{
  "arch": "vit",
  "model": "multi-label image tagger",
  "train_examples": 203450,
  "crop_scale_min": 0.8,
  "horizontal_flip": true,
  "mlp_ratio": 4,
  "head_dim": 32,
  "inner_norm": false,
  "beta2": 0.99,
  "eps": 1e-08,
  "max_steps": 15800
}
Rows from block 2 of a small multi-label image tagger, named by matrix and row number. Rows with one number belong to one neuron. Each number is 128 + 32 x the weight over its row's rms, rounded and kept within 0 to 255. All counts start at 0. Numbers have three digits each.
After each neuron's rows are labels from the 100 images, of 14848, where the neuron reaches its largest size: "top examples" is what is common among them; "peak on" is the class under the peak. Only what is clearly more common there than usual is listed. The data: single toy objects rendered from many sides on busy backdrops.
# gate: MLP gate (model.blocks.2.mlp.gate.weight, 512x128), inputs 0-127
# fc1: MLP up (model.blocks.2.mlp.fc1.weight, 512x128), inputs 0-127
# fc2: MLP down (model.blocks.2.mlp.fc2.weight, 128x512, transposed), outputs 0-127

gate.289:136096099148095134142160187157141137074149158090221132131096133125121158073111106125117057119109125163086117038084102063186107095139137151095119151149142159126171110136153172137091181098121118109183117124133139098107146204111166117139099113152173153098114163085135174198143120113147099115123086176158110097082098123159085148156170113103116068144137121148139083152125109129133185099099
fc1.289:137074042077168116130134147141129086116130102155148170128164080170140158134124160142116101140127181141097081126145136114120098161124133152142090162125121125104074200111132114154172124143178154120083096094147052168119079104102122110055157138176111082146047102112138132131160106095124120126140169098116080186136124119184097221165145107088126075108145147134173141099089152129154167132144
fc2.289:144123122099086136130116147072104175159121175089130162126148141172119111078109140156100162120138145126151145107059145095175200130119154150084162159227071183138150109122105113128053121197130134146155115109147172138123115099066126148141054115157123170080178164153141110116128121093136171137118091117160157162169107157112083120145117120146121141100088123146040084149109080152148094102104
top examples: tree
peak on: brown part

gate.227:059129123117160095149151177179115141129139178084173156136110116140125157118102099119128073082124114096104110089108154122131143083135091118067105142226190174176151155129112101133105151111164130114105153177116153127120199168112107159086119048174137081109142171128102157137101192112155117176096089129186105158105144137149129139143115140109126084177144186103153102115146081155106066098107
fc1.227:137198184165134106143112117098109117178073105129129139116138098153075173105114081105153108127090074103171214165103150101152159073106066152151174183140137105148177100070199204124098119126172112106169121145148158161106101141118103119128126121135090141120151175154146148165154149093111077113097074163094155116117183111103126148166150143111143138165127139101074115164152097077152105127093
fc2.227:092101108157115125092180151177090104126183141153098118129041134114170188147154074154133104104197079153104092110129122181137075158087148094067113146052153154082099173147148138136179133168121155105126110175152099146146162173130092150110148094127122135148092138104148117126168131141164129085211174074059069119103123101142142127158134124099141118131161125106172118092096128165166139134131
top examples: from below; arch
peak on: part in the main colour

gate.384:135120141142164112082123152189106147129170123136124180116062162141123144194110159125152153107125142069114126130143097132167101146129115087177153120079095106106087128079165093126160078029092122047146118189159154129139144097185123113097174114167123205157098126148111079132152141116193137138041080112115136148133143093143140132159127102110111115083129131172178123123123115091124097112180
fc1.384:099088114133115142148123161169131105156144126165192181089140120139164151076114205128142130115154130154089127145148136128132096129098118126158130166204135073093132043106132096118106069083119142136119086146144124088183108145130105116109101155148132124152098089084040123089127152099170149164119154146163149076148112089110147194189102065180154150124138091179061154130110109087156155105130
fc2.384:132088102098133136088061085137092131158137124125165115120142123100139127134145125164054143129109123145145132128131192123131133128120101109210099120134111119175146198187131122132121122114194087140092141139165119083149107144118158136091121084136114097134173104166089183141131072126115080154108105053113151215111230097103080173127142154136108097200108127132071144102139152119175148122167
top examples: boat
peak on: white part

gate.253:069083079117114148158125127215155113070115143140187163148091192138093123144136112094156098176163153118102118082106119039183104135190136174135146151081156126094129154126153077145127167089164087156125158135099128106118103162176153072093097099141183098136105133156094140145117181135135150119131098128175154153166068112080124132137135133183129143137096139110152143053128100164149085130098
fc1.253:143102100102185135179176128115117146135137102220128130152148073154123115145116101124108130110146163178118095113068083144072148092134086165132186131148175191151088119098129162139095078134117102120115120165111151161151131161177056159161126070100139125096133146128176094154169118091164134118095107083114112143131158181178152067133108135092075132147128060112147139100129132140130194050115
fc2.253:114184147099098131137094095075179159133138077118159108176153175161149087099148084093100099133180156095143128077143100210175152128069112118125167164170123140105125144100125100116069169181139113120167131099133111142098117166119141148111129148083131142084114118087074132155145171127085144201090096126106139085167074146138093127153145113165166167059096131143162201142176111128134088104096
top examples: from above
peak on: part in the main colour

gate.156:193150133132172121107106128157122062099186051150133166087153096136095079150119162119163155095101140154162179148181104141099168193098093081197140113150082049124134121158150120086078122152092085094144101110101159106121076114144140116119182152205169172100176139138145166107119131129139133152074122104100135112096145070148103096111157186120075126120152110120119110117128105088106125123143
fc1.156:118192131105144094128149118115109065134104146112130166095134123172142132173127025097169131108176117145155134134118126123128156080094084051163127115157143156114166161098089149083140116217156165130154156116138164126156161123117097062040129088160114109158059128127136117153141114140124147162124153118137087113114167122128169105153124101055078119182106129066116083135088140110168159092128
fc2.156:131126105162118133097102124160130133078132096134083110145179074162112079152097174128142142151115147141095127159118113182129115146208072070169085106077137106118144161152112132038137145161096096138125124150120139102099103157175147168232173159166156071141176101130102151133098095167144121050156164150097113099167122107150119135088148073138099143109147072140152170124154156123124146160084
top examples: from above; car; black
peak on: part in the main colour

gate.133:120118080172137128157096159182124069138120133117105127120152113095126191095117117144116141144157143148069136154180095159145074152084122093181107117168150074105177136170130133081104158078157104115121092127147177135135149103116102219167143149162164076196138121127172156091164061169106116128097131164149137161100074135137108150099077147126170152078103151118134060081171097111116085155113
fc1.133:153099129139127127126091146049120102136162150087116139123159090070121103205069141151159135162165091171109128135133075100154120144129146144153210137133106150136136098099122175125161198144173095135106141141159135169151107067129128084144141138167167133138086142189150150149096136129092090176098054160107138183125175149121137087153124122090145165101051176114127129092159066099160144131178
fc2.133:125158116138201132138117109090132095118160094144120169098164137145143123110135152139107161151154151099074124164112154159155108158116155155211107134159167054059119192114137169103129133094101160080106130063141112110135172121071138170080140068108121127120143142187084156135119125137101133183074158126108130251128127181126148112077123169123143131091100109110105095128164127124147110151074
top examples: striped
peak on: part in the main colour

gate.89:182166116153099139093098076128146106083174102133155144182149132146111141109159103133146103138107138139172169122140106076183118125073170109100146167071054131122044132126125127112093141072081120176158080089148059155091120129157122115167165180115112173146087234121148122144153094157078158172169137128094114158117099140125079127146143117117084133154121120123152143147139122175134095153072
fc1.89:068115139138122128120128159114137137157150169105132109126103115158115150167126084171117086087143124109104060158116125097149173061137141198074180138155155176115161195112127076140147165147125151133136157131120077166077147062087108197115138084159134149122163142140163136158114089161111120097209162171146135145113128144057123075054135117144165080143129118095099179107108099169089108146106
fc2.89:059111155156150140149101164130187151079138133144083127107122114183081151064104102144087203181152122151090132141163171094166093160127161137122172162054140120147127114086104171138135124087111093124085087099066111122168181140180170129149089197158086106135141160086120128146119118100105107114102127189160116054161190130110152118135091143146116121091112102185143131139125119085106121164128
top examples: bottle
peak on: part in the main colour

gate.448:119028020043142083117119171145092117148128109157156140146151142142108081113142157086151168150159212175092073111110111115101099113110118131158170122096141121085206094120118125085151147114178119134160110110159148121134154100140131170047103148171102105115102115080158158132115086141145078119148164126151168152133140110112179158162138117127131114132080115137181125103095125124172145125147
fc1.448:079108093121188187167174118122156186090139108142099142126097066135121143140099133119061084133159206139091106088080157161125122154217141152106079123121066112169088119136137127152116140151131096125128137150106157155097120159179116090193179067047170121131146127143169116111117119169138088127155175146124137119147110156173137107084106096159095126047144134113109125149119162123088139114156
fc2.448:110252187167045129118132107130148107115145101102104156130115111123063120117150162110147102134155075095143197160187180138152123142179146110141154105178126070120115097148100123070140082100155128169086104096103097098108139162155167148158137141153104073134129176127119111150042128144084116106059131169096131114149114095133133170119138152125110147136146118107165121136118078086107148162159
top examples: metallic; snowman
peak on: part in the main colour

gate.185:140148133138145150095134131104122124087139117146118086119128098108199118123121159103124105132110137160112162133169149098168118097116131049201116193142094119142129209160142140097126162096090159144101124205101127168136114055089126082174086091041088112074099180083031105091107114124187135129127117128149153097129150088129139081154160116091159123126119098117121104120144149171149119180124
fc1.185:116127133141121167138152107130056148088106126107103116104104150108070069175161105170056083185151145133132123130178186136133011126154157166119126109100093170147120128087104126174128099126124083136164117101173098125163132158127092127070103159091116159161109110193134069148135172153105125097139147118180119171179115086095144114122125148165097100159142178116123138129111112130108149075206
fc2.185:105132165152122114104082141148190107166109076157154146133099128150170154135133139119145091085044157134108130143156102117115181146079071180100081140214143117147130091099145097187161127149145130115118064154156105103109144093146148124157145136139147092157141089141128142174170109153153128108186151065064138163107138088145132110080116180110098102100135034175141120119142165112168118073078
top examples: striped
peak on: part in the main colour

gate.135:157162122120099116135123101110184083084086112129177084105076134153098145117142059070097126156137173131154201096120167162072154068173109104132101166131106136167129128072094126090096106188133137072098201141134158144127150075099130072164106128090106129165177178120128155112155190182184128120111120122125189104154121158122132134115129125118123173101076084088112154098124150118120143106084
fc1.135:092114131104149126157107184110151097055054166101145119140102109137091179090076108130170109114041149113141112075077189127103173124112127157189155151122149130131131133122146117128130142112137156137142112144135121061137146110091167086141133039152145132119093169118064173131123123090130109076155151179126175094173127144105118136173161175149124170091110146051115143131147128150150124209152
fc2.135:122137119111164141134157190114073120110144115154127188131171131123127141138080146053139161122146077151155149107110137126144127123127124155051128128192111154121182099166155140151121132058135148101142190089107127098137092191071105155091153156066136174103137084147197150099155157112113066121097093136173168091119145116087108174118119113092145087133125114209146150143103159092061163092119
top examples: tree
peak on: brown part

gate.203:139137100109094156078124119097133084140169129130184109098100098143153127138130136149149096146098155112171134118095059081132182166124124104088103157105120093114139167119107095157109118175060128112117165166141131148130150053153203044086106150098136174125109245115094166098146117168157151111150133130096150136130181129089101075117147069132063125143151161097134110174121123082109143092135
fc1.203:104154175182127105086137085134106120077096043119160140173117099123191126119131121141137065165142125082109136109140169118142165163136106113191069167140085075102141117164101152141122154163107124125157100168081218192106152129137141118165107149121113130131054108091074118087162120091095162187149127098099128118133108120146134102133188111119111155084155123097150084163070151133141187161135
fc2.203:141145090177115116099152096154121101080136150090183126094161146143156168147146116175122118170129126066117054141138169176116163127068169121149132081093148091102146151153135129117143093193158122188155170103137125141127149196130121148104153075094111187125107121110147105117087103166098064096140158112126064152087155120141165105110151099134110086168123104096140093169093168095074196164188
top examples: yellow
peak on: part in the main colour

gate.506:166128118099137118136097150167123101126094137058191105110114144112120171146118109109134099109178158111140161089111162114156152104177079145149121058158143118158088175081143117150041090143116090091111188119211151130134149144162134130075106079123126126123185147154153158109119170110147137162078101104160121187177151162118136100148119131115127127116098177076146149033169092104152101157079
fc1.506:171205166165098100102093116141059072133132146073158091147110164111115148098111186136136117076161096123144217157201175155107134143114134107175131076151131133128149092062172140094121114135176130106157109102167115114118124085095121123137109102181112155164143130124123085087060177124100126154109101116139072186154144087135134160167108134098155098105171163154128112116145064129135127189114
fc2.506:090103131172129138121158158143148099115109178115103068090127110103154177152100147191125129153168114136126132151158127155086135104126113134128147103105144072120079106164147166132141108211132171120100110102186145214154187083136109070098118121162151147129075140104174084136115186112120120062165133133064098198125155153129168074136169121139134181109111084090127128099099182058130116147128
top examples: from above; umbrella
peak on: part in the main colour

gate.209:125179088121102106127134129111111108138050071146159095165089116138115172156205101154170075113117154115148141126113133142098154164138115105131123128151105069077175126088033122139187154152166098150117111132131163156058102118152157098159107129102165148138150145157077099122143119177096204136154124153125087131065080137108149123188133086072090183076118118139092130114156144100160115111099
fc1.209:131107127165094154186131164109159110123173159168149058138154100132163141100093144104102133080119121139127161145138094194147197152105132116132125115077123117127102076099122149158148105143069124149105096121117211155132073069153144132177140119124144161089151171122091111166130055079132106102108136138092186109105111204177135135103171146043138158131124174182141148094151144070150118097112
fc2.209:126126119108091142131112072142144186095041151174155149068100154205057176151122081129127123140128130142082097117135173134141126136099117102142163101123129107101092186194099128151175161152184146132139106117114123137095116177132162164134097113103113155121133071167125103203149122137116141083091117116131050161117165126075136181138113094152139137170185103086100193139150142111143162106082
top examples: metallic; orange
peak on: part in the main colour

gate.443:173164169110095086115119108135151136165059128140139138147128137120145151075099180124179152167157151141138147159121077115134125144118161108116177135124149136156158112056089139143100094104123107159063115098136116133124174172120117101112115095153183085116193104144085106107174131136094173183134139199127130047180108163155149088143069140161138115121082133093166054085128119076136111160061
fc1.443:101139153070154124077125134076149193127095150144115109136219149188096120159113121143182126087104147166154127142103171165098177149117126125114127137060174087158074087126135053168145211111122162197093117070099112098120099074107102181083118082124142127143105099104120115132101155144141144124134140133128104167095151143150143143105082145132115151090101139093137097096104106158099105204154
fc2.443:097148174108098108089157142070145149150149099134141106151094147180129065113197134114139151121092081130144141086099182124071147160187132164146093111164124184149127121117187081151124166099145219053190091106084117127147100142094161047132101119153135160166162126102112148121149100110142162135114094109092101147152122180079106095131132129165122125172156164103106129110076180118149118139087
top examples: green; yellow
peak on: part in the main colour

gate.67:146142155153073175137123255149126159093130163093145085140083129070070136119149108188146047116108124135130145145143177115090053156124178095130109127154152114131182166148130151127150169142103132112118210146151120111093093109073161164116108090174142125135131178125050116081130172159158117108128086144115122078092118098084103090149153138102115135115110147123158135140101154110135132088116
fc1.67:067126131098159147178082102136071131116130142138131116102160133179102160144142132141125106141172140090089065083129150105108111160184096126122164112107201189154098171121085082185139143170080156125096084142124075143184140082087091141123118091184116103137127144132154125189124151128176145113099137074110105147149067118163163138101162158115146050163131131090100067101119123177156131079144
fc2.67:097083127126110100100143170138070059107131071123155152074118151128107126122127092185128170108143132155114077080129102130142118109130144110093101136171199143131137101090105118167142110129131073189128095128117188086143095080186081177110163066130159157204095154149089170167156137122154122107153173129128162056110134117124122111169175125111100103193177119099146139184167139148110112117086
top examples: from below; robot
peak on: part in the main colour

gate.86:124115091133089222160166190131179148081186133122136147111120092044080131155097079137097089099156141129110111059094108060054092138154098129156121132135073112129173116113128181151129168132125096159154197134154100154143141123146112162094124153195141127122120148127125134170145127134097114122097095127120154117111115184091142093137165126136167086171119215130146117109139120145109062161119
fc1.86:113136160137145130110086134129074110116104090122156150080063120096097053151132116125107091149142108108144146150138163126114108156163079163132170165100157134139201087111156153096147108184139122132209153173132164128137176086127078110122149126148107135168120092145101178112072119158155098160153132181129168110186095098097175081169111087148144074111157091131102154117073099155077117127218
fc2.86:113100152201072206116127142101128134136144110137105105088130144088179166148154157056130123141122126115080093190145166168069118102158105125206099141122123121166101152068092126104208131138079195130126100106143137163119189203129115117139160104146140135090125100085107101169140135095110156120135184172080102100146121097107113158119121125072160167093127119109108093099152132134146151062118
top examples: tree
peak on: brown part

gate.64:107162058113096093141073158153103143130112123195133131127061123183120181055137143145121118106112143153137163144183134142130094104085148140161130154157119155125151105105077165131100108135129102109146112172151146185148096130124093174136134192094094116079096200167107088173071117096163093101106130162156108090101145103124127057138146125152136147156058136137082192114193137174150099156111
fc1.64:150114103066134046072121098132173067132113153151185082130198147137144115133168140143164146104178152085178154173103094184090146147106117127152119137123139056097103165095123127077102121152144150139148120137122187184098046102126121097124132161125146140161122126136210116123126136102136131153131123108139114195101139126078091163104157124144160124119120121044114132145172143130091074140064
fc2.64:151150135143151169079134079137128118090136109121091217126140114105139167113107076105122093151133139156171117100147136128106101150187135074135121073142034091122178107148170175108141175144119085070109103130147128147145196151122186140160096102108034105132150096120120187135128160142080082106146150117151177105141127129174196084115122088151157145167142094162158140110111075120105106125158
top examples: from below
peak on: part in the main colour

gate.122:126100140138070162214091162136100165085201115180115096133109106080144179123143147111150102102141128144144163115122083134092135127167176075203158112174110132130110166113131151147119098136112147165139134133109119165111128108134179181116049117130069104076143126127045102148158170095170132078130137112120152109137075141143172138170154170088185136129091114158120140097156084078112093104088
fc1.122:121135082145151161099158147083089113099135088184163148158137173125128124100134058089136127076110131142126149146165077129151159175148133120159085154137145099138110131080061138167176159158083070161100122195106165154115092097136113121140182105113096132100167194082131111135114114156117115152116113145099165102101103159169175056123118153135190126099106122081117052097114070105114083182164
fc2.122:088126141187140111101100157128170146152117139130100124097136201156106146152084082193138142129059092118131132171160084157164133080160198109094140169123159118093135151140102154151100116111127073152126094110123132083103122091119116174084085144114217144135118129176091143135153138087166154170160090097141117145135204069128127160137103102157078131165143107107120096209112105124146049137105
top examples: barrel; checkered
peak on: part in the main colour

gate.60:157154146144117107133090152081138092129154136089140145097102095138181139116120116112096128124161107141123152152154150098055150158067131097103106128101169160075128134130094160125120150149129160069132125090166188109176164109111111142133103081171168133100169123139118182129214146122134197153085089082152112098164142155134080158119080110066126092099173118131163053098130155132112193065065
fc1.60:098148133115143101127078113120138134125118121160151161131110131169088098094147140126197144127173116125189141160101116095185138176093114128111125148061132111140073141082076134107165101089137157155162168166130160168165119088100096118097128169120168094125117112154133121110103118131193241148116091101132095067176113126130083115158074074113113121068103090163124121141139119200139112152048
fc2.60:127143050113125066102068066139108096139067150139184114107081123143154113103097132109142140135091089160129183116148154141172113088173135178127166099202213139135214144082150120109142138101157135093112107125151207126129133154132091087107112112102088094158149132135112122078120156081138077109150136174136116126164133101137127209119153159122124106119146109117161204124142114163139094092136
top examples: bottle
peak on: part in the main colour

gate.8:116111159156148160129138105154052089090130153181152065129141131129150148163197175101131104129149144120107182110190114186182080084111123148120160125118087094141089114082143124105083058048084146187154141113119148129152102150137176089158108111081114124161129129165051108110141167130172112135136132091108157106149130108074146140147094151142161095191108099110065161094117158109110160103116
fc1.8:124146099107175129144142110094149181087169110177136140176125134136080116127157187151169118114110153142139114149125117146113186125098107098138046093164069091102126143140089077124118155146084139120162141104056191143104077151152146107179099169113188099153162131107158143120134083131099138086119134084077146136096187153146107103132129104132079153076191146154137119057177082105182096137170
fc2.8:168133122131165090111138178159095083095133175127181079142095158113139145126151148112100075096171133083125114157137122121158070154153144088098109170112090061114109181095074166105184117120153089100073167189148101118137151153132152142142189108128142167183125101155108102130200098089141169070138108148160138090119100126089081134132091117143133146129157186083073117068112151178175133110105
top examples: barrel
peak on: part in the main colour

gate.376:205180098107148100075170057196175083102168089094110178118115171095079154143132086080123131174110164114177191113136146129145130149161158113118144112108097077193076139113151091122127106135163099145108161162075170125075194095142095083090112140078130167148090197155146094118119147157140122129107123102118106128112167097137121120107113144135107089143100140125147123110183129109113072097147
fc1.376:128123096095129136126161131158102032115184114146160151134103084116088162104104116089249111105088133076129118104145069145154183170095168108115120151110149066146098121115179106120160182115139112102145158150132096189094123116139164126133189098177136185163083190103163113134108108137139105111144097117091142128083132116144095122128142162104152076151139168134165123179161082129107141182121
fc2.376:153153160104128118100163193102124135153126105125064108123181105111090146166139081152168084189134076109137147124177140225143081055151117102101126063168204094089111167093160122103132130142110129142137084139176066192128095129088091140097144133119141188102059105131187134115124128148104143113140129160130135085098084147102113113180133135113158162094141120134126146136081148147126097174136
top examples: boat
peak on: white part

gate.44:164157119146136173087118157136126126175114111087075159089077103092135196080112111050102124117131134095089172129153137076144143160091119101187186149132162176124181098099146178117161103070084108156138100127157162129114141128161140128136163108160088183088131154127141072152139133140141133179111133169128130113091109127134084094129116098092142196071077152184114121148190072093145106173107
fc1.44:132116129117142119078092137121086105059131150126135137128178191094125100119151129124146154101152120123111098111159177114115148152103143116171139116171076093165129119210227116106080145143102177119135138091060111128170174134076158140136116197173124102125114102153181101123149145126132138152168125081081101179166104074123150141060140145154141080056184109121097132120139085163109108176116
fc2.44:136118119097184122136149116136115086127142169171156153155180032122156127131158086090093137139203139154142114134126164042099134124043128136099131173083124156152150051125085154165114104144144146177156087081099156169145136161162123095103103065148078125142106150146175095169147152154101091170108172146107167084107183126174121117141139126085102101132092111121144101149109105103145183116115
top examples: from below; pine
peak on: part in the main colour

gate.121:127119130118136140109118192121105129116139153118110140078119112114135118138165120151094152095141138120088137128155138170114091194077158046198166117107115129183187145122103200032165137148112117103136139153122125125143139090119153121119123117207088201152102127111080125135156116193177118159112144164093119091057148085146054118113156144082110109115070156143129074155120129140102074140137
fc1.121:111111153108165184101120144160095195157152142132062112166134075142098150158126173180150180128089135142154074091105138128151152160131127117128184079098073130143136177090087113124107077130117145107092095177156114119154078099143160140105080100226090117146145153116130123147162099162164120148112087130086186188112067092160099115075166126116109090120087115131140156150150088112121117080084
fc2.121:119112179139167088125119124125074169177137089162126140100152106122084100130116102154108149099106084095108123125040064082110163084154119126117155157103158174147186142148123147158127092088134086193126177179123147144107126149137070125100171110124157196133137058154154175139133161121172104091188102129059133085113162119109149104100114115118090097159154159141111160197113179139119135177162
top examples: from below; black
peak on: part in the main colour; dark part

gate.115:133113124163100099153015130130099116124131168151157114137126120134140193163157132155090158085132132129130140130165072150099174129062159122164158115152111153090115178166119182057116110114135103173162125157189138100137100111102104100119125096167098135138093110091151142130131129119096172139110113046142090154153102114136143171159114112067113120165111121078133170119232135178105104076079
fc1.115:076102121173072143202078172134144185105163187148123089155107112119128161152130167140081137122106117137122135097164069162117117101070156109132151166160105126095129138136130147104107132085131132136194099159143118152146085133137167107157085143132119137173039136109132131161147170074106128073160109076100132124180135130115086151139091114147120095151147185100122156129225116203061115119116
fc2.115:111106104118126144146167071114103083135160107149099149129099109159093158145172072162071117140152142130184126119130115097152165105096117126080133099121100174159056096069099061132113127156161027125127133178120102101130143114154146035164068101118076143136151157128140141125155132141121173118104114118189119138166167143131113183152083128156158108146151142130142170141219099125080129093165
top examples: green; yellow
peak on: part in the second colour

gate.495:126136103135164150104078136164155102174180168168099169122080100195119114099167148087171126128154154192136119094065127133141089156071118122151107144089108178157100155086095153108121097122097134150139134115153076081130128119128069140122162145105127129148098121162138107100114121223124157084122150153104094121096119069134081157168018064129112168109063117133126114170152121139111124156160
fc1.495:074133152154108154166153133133136095122140098100125123146063143125075159045099068146087084135104147127123158112087148089153091112174135193171191132078071184139138078104170090127126153179127122062118128144169108109074143127096116099155136113116212152146127154143126116134090087126089160123101080149152171172136148159119117127171130150163151165109162114178114160119101065142111123175169
fc2.495:117117155075094125158162149087093126140095139119147122096160157097170119175127106087215175177182154195113126096154158135102158107098125147144149153052147125127159140116176132101154138117171169169116135130124155213117065149112089097173156139109117080122083149118088119118151148112130165155087091198183121101103116107084103084135087119123150141077081120135051132106073143120135140131098
top examples: metallic
peak on: part in the main colour

gate.447:148115144103096137187141117135091130135097084064132130112113120098118109148124160185099125171069186142154138128169091129161116187124095135113172085095092054095146177136077112092170182112183117124119099138194099121111159135134164134081145173087123129137124192105161148137106105128109145092089146146184093162129154111075117125172144078144176120188135087063081136129157126141128120049125
fc1.447:131100139098111136187151089111102137166150127126118171119116100102153127145145161143141147144144126113116098149074058131114139182076104146078109118116148098073072166090036095155145148140149093090150224172159134160125158125119143125129127113148190145093150106101184155179122135143137159219099109162163117121105167139071125120137088122112158167136145075110151137159086131091096185086073
fc2.447:110126061126218135125147111111080156142109162126096108115160143090079154155140089120113154160155152126101128107124188073110065173182147088159144085114149167156126149166096099201133141119138109141069177142123131173057092101072100144118100133160069098114112142170125105115172147139085143156147116127147135166042144121123112140125143169187147110164105145142074118201139101120157110118099
top examples: from below; metallic; white
peak on: part in the main colour; white part

gate.165:155140135177142150043134147117160101223163144120106172075115126117126105077090172095095114081145127128123139153038093073138123165158145101171158166172117127165117136108133121104137185138054107096093123126171096135092150083121099149078151146157129125103109141120102116135102094125102120121111148149123162126102123130165117184167087078213140156108132183140163134193132134102105083150084
fc1.165:142132144152133129119110136126095131174092158103225090118148115106106140049168120077133126146173088159095141183151179101162094094147157174138118139159105091100189122155131143060113158138159098109129120095130111143192057129129154112100132095161191135126162080104142162093158138185105130123199141155131118086123056061081133095159156092086141111156097131146094133132093125114156106162109
fc2.165:130108135122103190089110128175149152154148155086095116136058167153107106104105141055144113114108101180115119117083139171132147121163082147179161122104072147106121102151163120153155119102161113113164176108133121158138089194140091107154169082088144104116155202160046129132092092138088103110123137127094069151128160183170085162180075120166115162159106164157113139129125104188063127119138
top examples: bottle
peak on: white part

gate.482:080120111169152149155123189137143088114147151046135159108075127067163166129104122178092128129186159124042092085118163152126132187091139115140130132125124115112130057140183158111128158123150098108127100135134139083181125074152103103095094129150105199142136161134149100134135093158191150143125122101137175189119086109108090144150122187092160099075126123110160075155112095115093072095105
fc1.482:152104114140188132116141098159140167143114119154085107098110126097125188095138156174086146119068131138113132104085103149168161122121144158137109123159124098116052104122116101154091076109087082182133095187125149152149154144136122118199128177112098052067210151104098119088125180122153108157138117165059151136164154075084117093106108161163145193142135116136088132136175161108120071169115
fc2.482:123108147164130153026153121125140139164128064085102098104096158140098118137132085081181154132110152175107091171188103119121119054144072123143130137165095114164155127074149169114119192138143154112170092145080191118118130077167129159124143168171050123127137122121197089136121159097117062128159137103159128181102109127113140120167153100106164135165155137093167177146080118134132133089136
top examples: dumbbell
peak on: part in the main colour

gate.136:130154147130109115132116182122119153117091126110135154136141152149130161119151101113135137089149143126111150132141115140093170116117140116065060145173191145139121165084084123121123161113119087101093196123111126119094092152153189132110135067167094189188175162141154134187174145169139092122112124072168148106049128181133090136069129158149133071148106190098112121090091131085156135074042
fc1.136:116132184136100144116093172134096203089053093130124171160126204117097118128187112115143139153102130112105143125143181072167113179147159103129119156149089143148090103069136170137109126109141114105123159141164103085128118109105161113100077099114044159144153145103127098155076171119132128149098092066143203118133171117154165113113105207181136125171116193098092125132105125141163096103102
fc2.136:147169080123118101127076155139081122098144136152167152122116092089169135132119061104155082112160106093163122108152077132108097172061149163100159148041117151134092094118122125177138166155161136148176190146177144086160152051141086119063104055147136154123081146120170134185137109098143114138157146146106123082078184142164137143101116114128142097191146167113092156168124108137164140128133
top examples: from below; black
peak on: brown part